Rows from block 3 of the text encoder of a small contrastive image-text model, named by matrix and row number. Rows with one number belong to one neuron. Each number is 200 + 40 x the weight over its row's rms, rounded and kept within 0 to 999. All counts start at 0.
After each neuron's rows are labels from the 100 texts, of 14976, where the neuron reaches its highest value: "tokens" is the input token at the peak. Only what is clearly more common there than usual is listed. The data: rendered roads seen from a driver's seat, with toy cars, trees and houses. In brackets: how many of the 100, against the usual share in percent.
# fc1: MLP up (text_encoder.blocks.3.mlp.fc1.weight, 768x128), inputs 64-127
# fc2: MLP down (text_encoder.blocks.3.mlp.fc2.weight, 128x768, transposed), outputs 64-127

fc1.710,200,171,195,205,213,234,257,223,169,267,139,194,157,195,116,177,150,216,187,151,190,239,228,140,192,241,288,231,205,216,231,141,197,188,197,248,221,154,229,210,159,179,200,168,225,199,273,268,254,140,167,192,146,250,216,178,273,264,191,179,157,167,161,194
fc2.710,185,201,207,228,246,118,183,241,164,206,219,203,237,204,270,205,265,283,228,201,145,227,197,208,130,154,222,257,152,198,149,187,229,228,203,216,205,185,215,195,227,232,206,186,152,215,152,172,186,189,237,118,245,250,234,289,93,181,300,193,178,138,232,215
tokens: "," (83 vs 7); "an" (7 vs 1.8)

fc1.603,273,221,205,200,156,206,194,231,223,189,103,211,206,224,206,248,125,146,208,216,174,242,211,157,139,243,178,165,242,168,208,342,155,262,163,178,217,243,143,181,201,205,224,189,225,255,131,200,271,160,198,203,200,199,268,160,107,200,165,195,230,194,200,171
fc2.603,187,130,232,257,244,177,187,158,231,261,170,279,267,120,173,223,233,201,201,211,260,199,162,227,227,183,226,221,124,212,202,155,157,198,239,265,168,172,161,226,183,129,158,144,235,209,201,222,219,153,219,246,245,166,218,197,164,223,250,243,199,241,182,217
tokens: "tree" (100 vs 1.7)

fc1.150,174,244,241,231,241,208,227,225,272,253,271,186,241,166,193,176,146,170,235,186,225,173,155,112,181,164,213,220,122,170,152,180,156,197,215,220,272,283,135,222,178,215,199,252,198,216,260,207,324,236,150,252,241,153,129,272,208,192,169,179,240,228,235,261
fc2.150,209,234,228,206,226,167,228,77,215,215,184,186,250,224,161,200,255,100,211,218,208,265,190,153,206,191,204,160,265,192,240,224,188,264,241,154,200,270,260,159,246,202,224,173,198,188,160,192,184,213,311,166,136,175,196,134,222,126,151,226,202,281,212,196
tokens: "truck" (100 vs 3.3)

fc1.508,274,202,209,193,194,208,228,118,184,135,252,261,157,230,206,205,143,186,163,213,152,282,222,197,162,248,178,192,285,191,255,200,231,238,238,194,222,230,243,239,189,161,224,197,230,238,261,202,221,210,185,164,138,163,247,189,154,185,205,202,188,248,210,180
fc2.508,120,190,185,260,277,191,214,219,173,293,256,240,202,189,211,175,229,195,214,211,126,258,241,234,220,199,232,188,187,235,154,236,178,231,215,201,239,197,158,168,151,252,186,204,222,220,195,166,185,293,226,129,197,291,254,213,167,187,221,214,172,101,215,235
tokens: "tree" (100 vs 1.7)

fc1.547,192,186,183,279,234,208,248,171,229,221,214,219,204,263,177,202,174,129,102,200,183,233,169,216,193,256,233,215,189,232,255,186,245,196,238,176,199,183,275,123,255,230,157,226,291,170,205,158,217,247,178,212,185,219,245,163,155,207,274,207,234,229,136,171
fc2.547,239,219,189,149,155,221,252,221,220,156,147,212,215,174,167,213,133,233,230,223,136,152,220,340,168,185,184,227,259,162,214,287,132,199,132,133,209,176,165,194,138,201,223,192,239,203,210,163,174,191,187,188,255,164,187,233,155,131,136,157,193,203,232,199
tokens: "tree" (100 vs 1.7)

fc1.96,88,127,189,206,209,238,185,276,260,201,157,166,197,222,163,238,184,152,268,237,174,196,177,174,183,183,138,235,152,175,215,192,212,269,156,144,203,170,243,208,239,249,138,107,252,156,205,185,180,231,263,154,240,175,146,166,151,211,201,173,187,222,194,199
fc2.96,178,240,175,197,160,176,143,272,112,156,229,268,161,195,231,236,189,244,183,117,177,206,195,180,258,248,218,235,178,214,183,212,242,178,216,264,218,223,142,172,220,228,265,248,140,232,214,211,201,229,132,203,207,234,223,250,172,261,162,241,229,180,201,254
tokens: "a" (100 vs 20.2)

fc1.272,159,249,193,220,229,241,275,171,170,175,253,243,165,194,144,176,195,174,263,286,151,249,219,221,256,169,317,167,216,194,234,221,222,195,160,244,206,178,192,241,230,150,231,217,270,191,211,126,175,152,258,247,194,224,236,294,212,155,244,221,254,270,233,223
fc2.272,104,200,219,173,245,254,212,205,187,130,189,199,161,249,195,186,190,298,267,231,233,176,216,211,230,237,216,257,238,195,291,218,237,220,288,222,166,217,161,236,229,174,183,155,282,212,169,201,253,254,176,134,153,165,158,147,232,205,184,155,213,116,240,172
tokens: "truck" (93 vs 3.3); "car" (7 vs 3.3)

fc1.318,237,197,209,202,191,278,226,191,108,207,259,229,221,180,161,250,188,236,211,287,125,176,215,194,278,244,172,234,225,198,245,216,212,234,289,217,215,248,232,149,193,281,185,277,187,219,176,214,181,211,270,209,154,148,186,245,206,173,226,236,193,199,175,235
fc2.318,217,221,201,249,210,274,171,125,228,190,216,216,200,210,249,127,246,187,229,222,165,276,203,187,180,177,219,164,198,259,242,180,222,121,210,148,188,190,130,167,144,170,207,199,242,166,234,202,196,207,198,184,158,198,176,179,225,146,239,189,131,133,209,257
tokens: "car" (100 vs 3.3)

fc1.0,145,193,215,286,233,184,161,167,175,215,100,240,150,210,261,171,176,182,229,158,158,150,191,178,228,193,186,163,167,170,186,155,255,253,174,190,129,156,194,200,217,206,163,236,287,195,168,180,261,174,230,227,178,165,170,224,263,199,259,281,220,255,182,219
fc2.0,232,222,168,167,152,194,205,205,246,173,262,135,217,132,125,192,210,186,238,282,193,237,180,187,138,217,204,301,245,246,200,180,236,203,168,157,247,250,230,185,164,201,241,198,152,207,279,178,189,224,197,172,219,152,192,169,202,199,190,154,216,218,183,248
tokens: "truck" (100 vs 3.3)

fc1.162,223,202,238,157,184,147,229,168,208,135,112,219,277,229,231,166,184,127,162,229,215,254,184,193,197,165,188,149,173,171,255,132,133,269,150,124,239,176,158,187,227,151,244,190,184,245,300,162,120,258,240,228,143,125,216,208,235,197,209,226,205,199,157,207
fc2.162,226,220,167,236,190,167,188,161,158,214,257,199,192,207,297,105,134,205,112,132,185,213,110,202,219,175,206,183,217,287,253,282,205,258,175,187,272,129,201,211,238,154,141,186,137,199,266,236,254,147,227,262,199,223,177,158,210,213,202,184,223,176,249,234
tokens: "tree" (99 vs 1.7)

fc1.726,195,228,238,178,215,219,199,222,222,178,188,184,248,157,118,144,151,190,113,201,248,119,284,132,193,86,186,205,207,165,269,196,194,236,221,90,237,152,174,192,200,246,218,201,158,209,201,191,231,212,220,230,251,183,218,177,253,138,161,273,273,219,188,177
fc2.726,244,251,166,190,228,229,185,160,168,224,176,152,226,209,218,244,194,183,177,132,196,231,176,234,250,255,221,260,145,190,213,253,166,208,170,245,219,185,216,155,171,276,255,208,145,233,171,160,197,183,221,149,231,143,144,181,236,275,256,144,233,182,191,190
tokens: "tree" (100 vs 1.7)

fc1.76,208,235,188,152,120,150,155,221,215,194,204,166,299,225,199,158,188,175,266,210,234,290,245,158,220,168,197,221,202,195,202,273,134,174,141,199,186,141,241,200,161,148,198,220,159,183,159,119,217,183,233,166,130,211,203,230,200,206,217,197,220,187,198,218
fc2.76,241,250,168,188,156,167,153,274,158,169,187,156,265,191,81,171,212,165,264,220,225,183,201,196,188,228,255,224,185,158,224,163,211,160,192,157,213,140,224,262,261,243,228,171,145,139,167,140,241,189,183,222,178,222,260,132,164,203,127,176,262,126,216,274
tokens: "tree" (100 vs 1.7)

fc1.399,119,280,189,190,201,227,237,160,228,131,262,92,209,231,207,209,177,204,171,224,148,188,224,200,130,159,198,168,192,203,131,171,191,188,186,135,122,164,238,206,217,209,179,111,210,265,251,199,206,255,212,208,260,232,261,253,198,186,169,265,169,220,225,232
fc2.399,204,177,210,285,198,163,161,254,138,301,140,233,188,139,132,202,229,219,154,196,280,190,137,182,220,226,219,288,170,194,229,184,186,193,256,266,167,249,176,257,202,229,191,215,184,153,211,181,123,197,203,213,253,191,235,177,306,194,202,187,170,210,197,214
tokens: "a" (100 vs 20.2)

fc1.434,136,204,208,200,157,138,186,153,282,153,194,170,195,185,204,128,263,215,235,144,178,194,233,153,174,168,199,232,142,220,115,277,203,255,184,207,124,189,241,193,244,203,148,157,230,214,195,252,186,148,262,150,218,132,246,157,172,214,192,271,244,213,159,228
fc2.434,226,194,153,243,288,223,129,262,131,199,172,249,188,162,229,222,144,174,159,232,204,225,164,209,246,281,203,170,251,174,229,157,176,166,260,179,263,210,175,202,192,240,216,244,133,199,229,159,131,258,153,241,222,252,192,187,229,241,209,200,175,177,185,158
tokens: "a" (81 vs 20.2); "pine" (19 vs 1.7)

fc1.285,189,206,201,241,169,196,199,171,190,208,183,154,277,251,254,144,183,223,192,129,101,167,277,168,207,230,294,217,167,205,164,215,170,210,179,198,248,197,250,190,188,216,186,170,262,114,207,253,178,188,150,156,244,195,230,191,145,169,154,237,205,228,129,250
fc2.285,188,220,242,149,193,183,191,199,152,234,194,242,182,141,141,220,173,218,149,188,242,186,140,264,134,161,105,221,215,146,188,200,162,208,235,215,191,166,152,189,197,275,185,180,182,263,180,117,221,151,151,222,205,175,154,165,250,263,231,188,186,142,212,181
tokens: "a" (100 vs 20.2)

fc1.622,138,179,154,160,202,242,192,202,223,259,247,188,96,239,180,194,198,158,197,220,142,250,115,223,235,187,213,112,141,82,110,204,180,231,236,226,210,121,225,246,207,245,200,262,169,195,170,201,155,264,193,136,182,241,221,152,169,217,208,249,188,265,166,117
fc2.622,184,206,217,250,147,227,218,330,171,121,177,221,210,225,271,139,213,227,241,244,161,181,240,138,123,244,219,171,201,170,225,230,170,169,270,150,239,236,149,157,208,216,142,220,221,174,147,242,146,181,190,125,203,222,206,243,137,216,194,258,198,228,189,209
tokens: "a" (100 vs 20.2)

fc1.735,129,210,178,173,190,200,164,228,239,127,269,241,236,195,221,215,168,160,248,294,202,221,260,192,221,194,223,208,185,243,310,287,134,185,179,232,198,191,145,210,257,158,189,174,235,211,149,244,123,202,268,223,203,188,201,183,193,216,219,161,197,151,176,214
fc2.735,216,125,188,170,235,206,196,231,188,235,189,226,172,225,195,194,190,178,133,218,204,163,144,204,195,245,226,156,211,221,130,265,208,245,233,219,190,185,195,187,219,193,181,236,171,238,160,134,253,120,224,182,162,186,268,236,233,256,125,201,193,208,193,176
tokens: "tree" (100 vs 1.7)

fc1.229,170,136,166,197,214,270,210,223,182,196,204,246,258,242,165,239,159,238,198,209,208,169,219,255,247,247,122,238,151,144,168,209,166,190,189,151,159,124,161,200,173,245,184,253,206,272,195,159,207,234,198,299,224,303,169,180,195,211,208,138,215,229,167,242
fc2.229,206,232,182,124,190,160,244,202,244,161,225,177,154,223,283,201,283,186,179,211,192,182,192,221,115,217,295,188,154,246,162,187,200,188,234,242,193,182,218,189,245,193,297,155,216,149,251,267,200,173,292,133,250,235,269,189,202,210,196,221,180,167,155,183
tokens: "," (80 vs 7); "and" (20 vs 4.8)

fc1.428,164,267,195,214,219,153,172,209,195,215,106,248,204,265,189,206,255,202,178,198,179,234,194,214,221,191,209,297,196,232,184,170,210,171,221,159,166,173,188,129,237,219,251,195,258,250,250,223,248,203,188,184,162,207,150,168,254,96,213,151,207,213,308,241
fc2.428,265,196,202,230,198,241,197,311,191,210,218,149,145,187,175,293,190,120,192,161,166,149,238,216,239,248,159,277,99,199,147,278,206,165,162,184,151,197,180,142,176,225,207,246,196,173,137,165,174,196,192,198,114,266,267,170,221,210,205,236,255,226,243,157
tokens: "truck" (100 vs 3.3)

fc1.222,169,230,168,260,205,219,273,135,169,112,225,173,199,222,185,240,146,144,209,240,206,191,162,251,202,207,165,281,197,232,235,187,192,174,218,229,144,220,194,240,164,175,228,218,230,220,254,254,189,197,189,256,166,209,247,255,223,205,286,201,179,290,179,215
fc2.222,141,168,198,197,252,169,154,280,256,202,172,182,232,182,202,132,193,200,203,169,203,113,179,248,171,200,254,232,207,165,173,117,228,219,263,193,204,247,239,189,220,265,203,238,187,180,167,142,250,187,192,144,187,286,174,176,187,186,189,161,255,175,231,181
tokens: "car" (100 vs 3.3)

fc1.583,269,240,162,165,160,281,272,161,205,196,199,133,204,185,198,262,309,186,245,175,178,229,244,178,200,233,220,189,230,219,184,192,224,231,165,189,150,186,289,195,218,207,153,229,257,236,155,267,161,242,167,149,241,220,192,199,249,208,181,153,256,233,190,147
fc2.583,160,168,259,173,224,182,231,216,132,208,129,216,258,229,211,170,216,146,216,236,187,220,199,139,182,270,156,204,161,204,281,148,198,185,214,69,242,194,163,186,201,160,184,182,156,159,174,208,155,251,297,234,227,213,229,184,148,143,244,219,247,239,206,229
tokens: "a" (73 vs 20.2); "truck" (26 vs 3.3)

fc1.661,230,201,244,245,210,171,175,183,131,224,254,231,179,259,171,200,258,159,163,285,176,210,156,28,119,180,196,222,208,212,203,224,242,181,222,228,69,198,136,222,116,190,191,158,227,241,231,158,176,232,171,221,217,203,187,208,178,179,202,205,224,223,202,201
fc2.661,190,232,138,224,192,173,168,245,256,158,139,192,177,142,177,242,172,183,218,174,169,163,216,310,185,244,219,221,228,192,217,174,241,216,215,168,245,183,168,167,211,103,234,230,236,184,213,224,214,201,268,161,184,234,191,229,276,180,130,126,240,220,209,257
tokens: "a" (74 vs 20.2); "truck" (20 vs 3.3)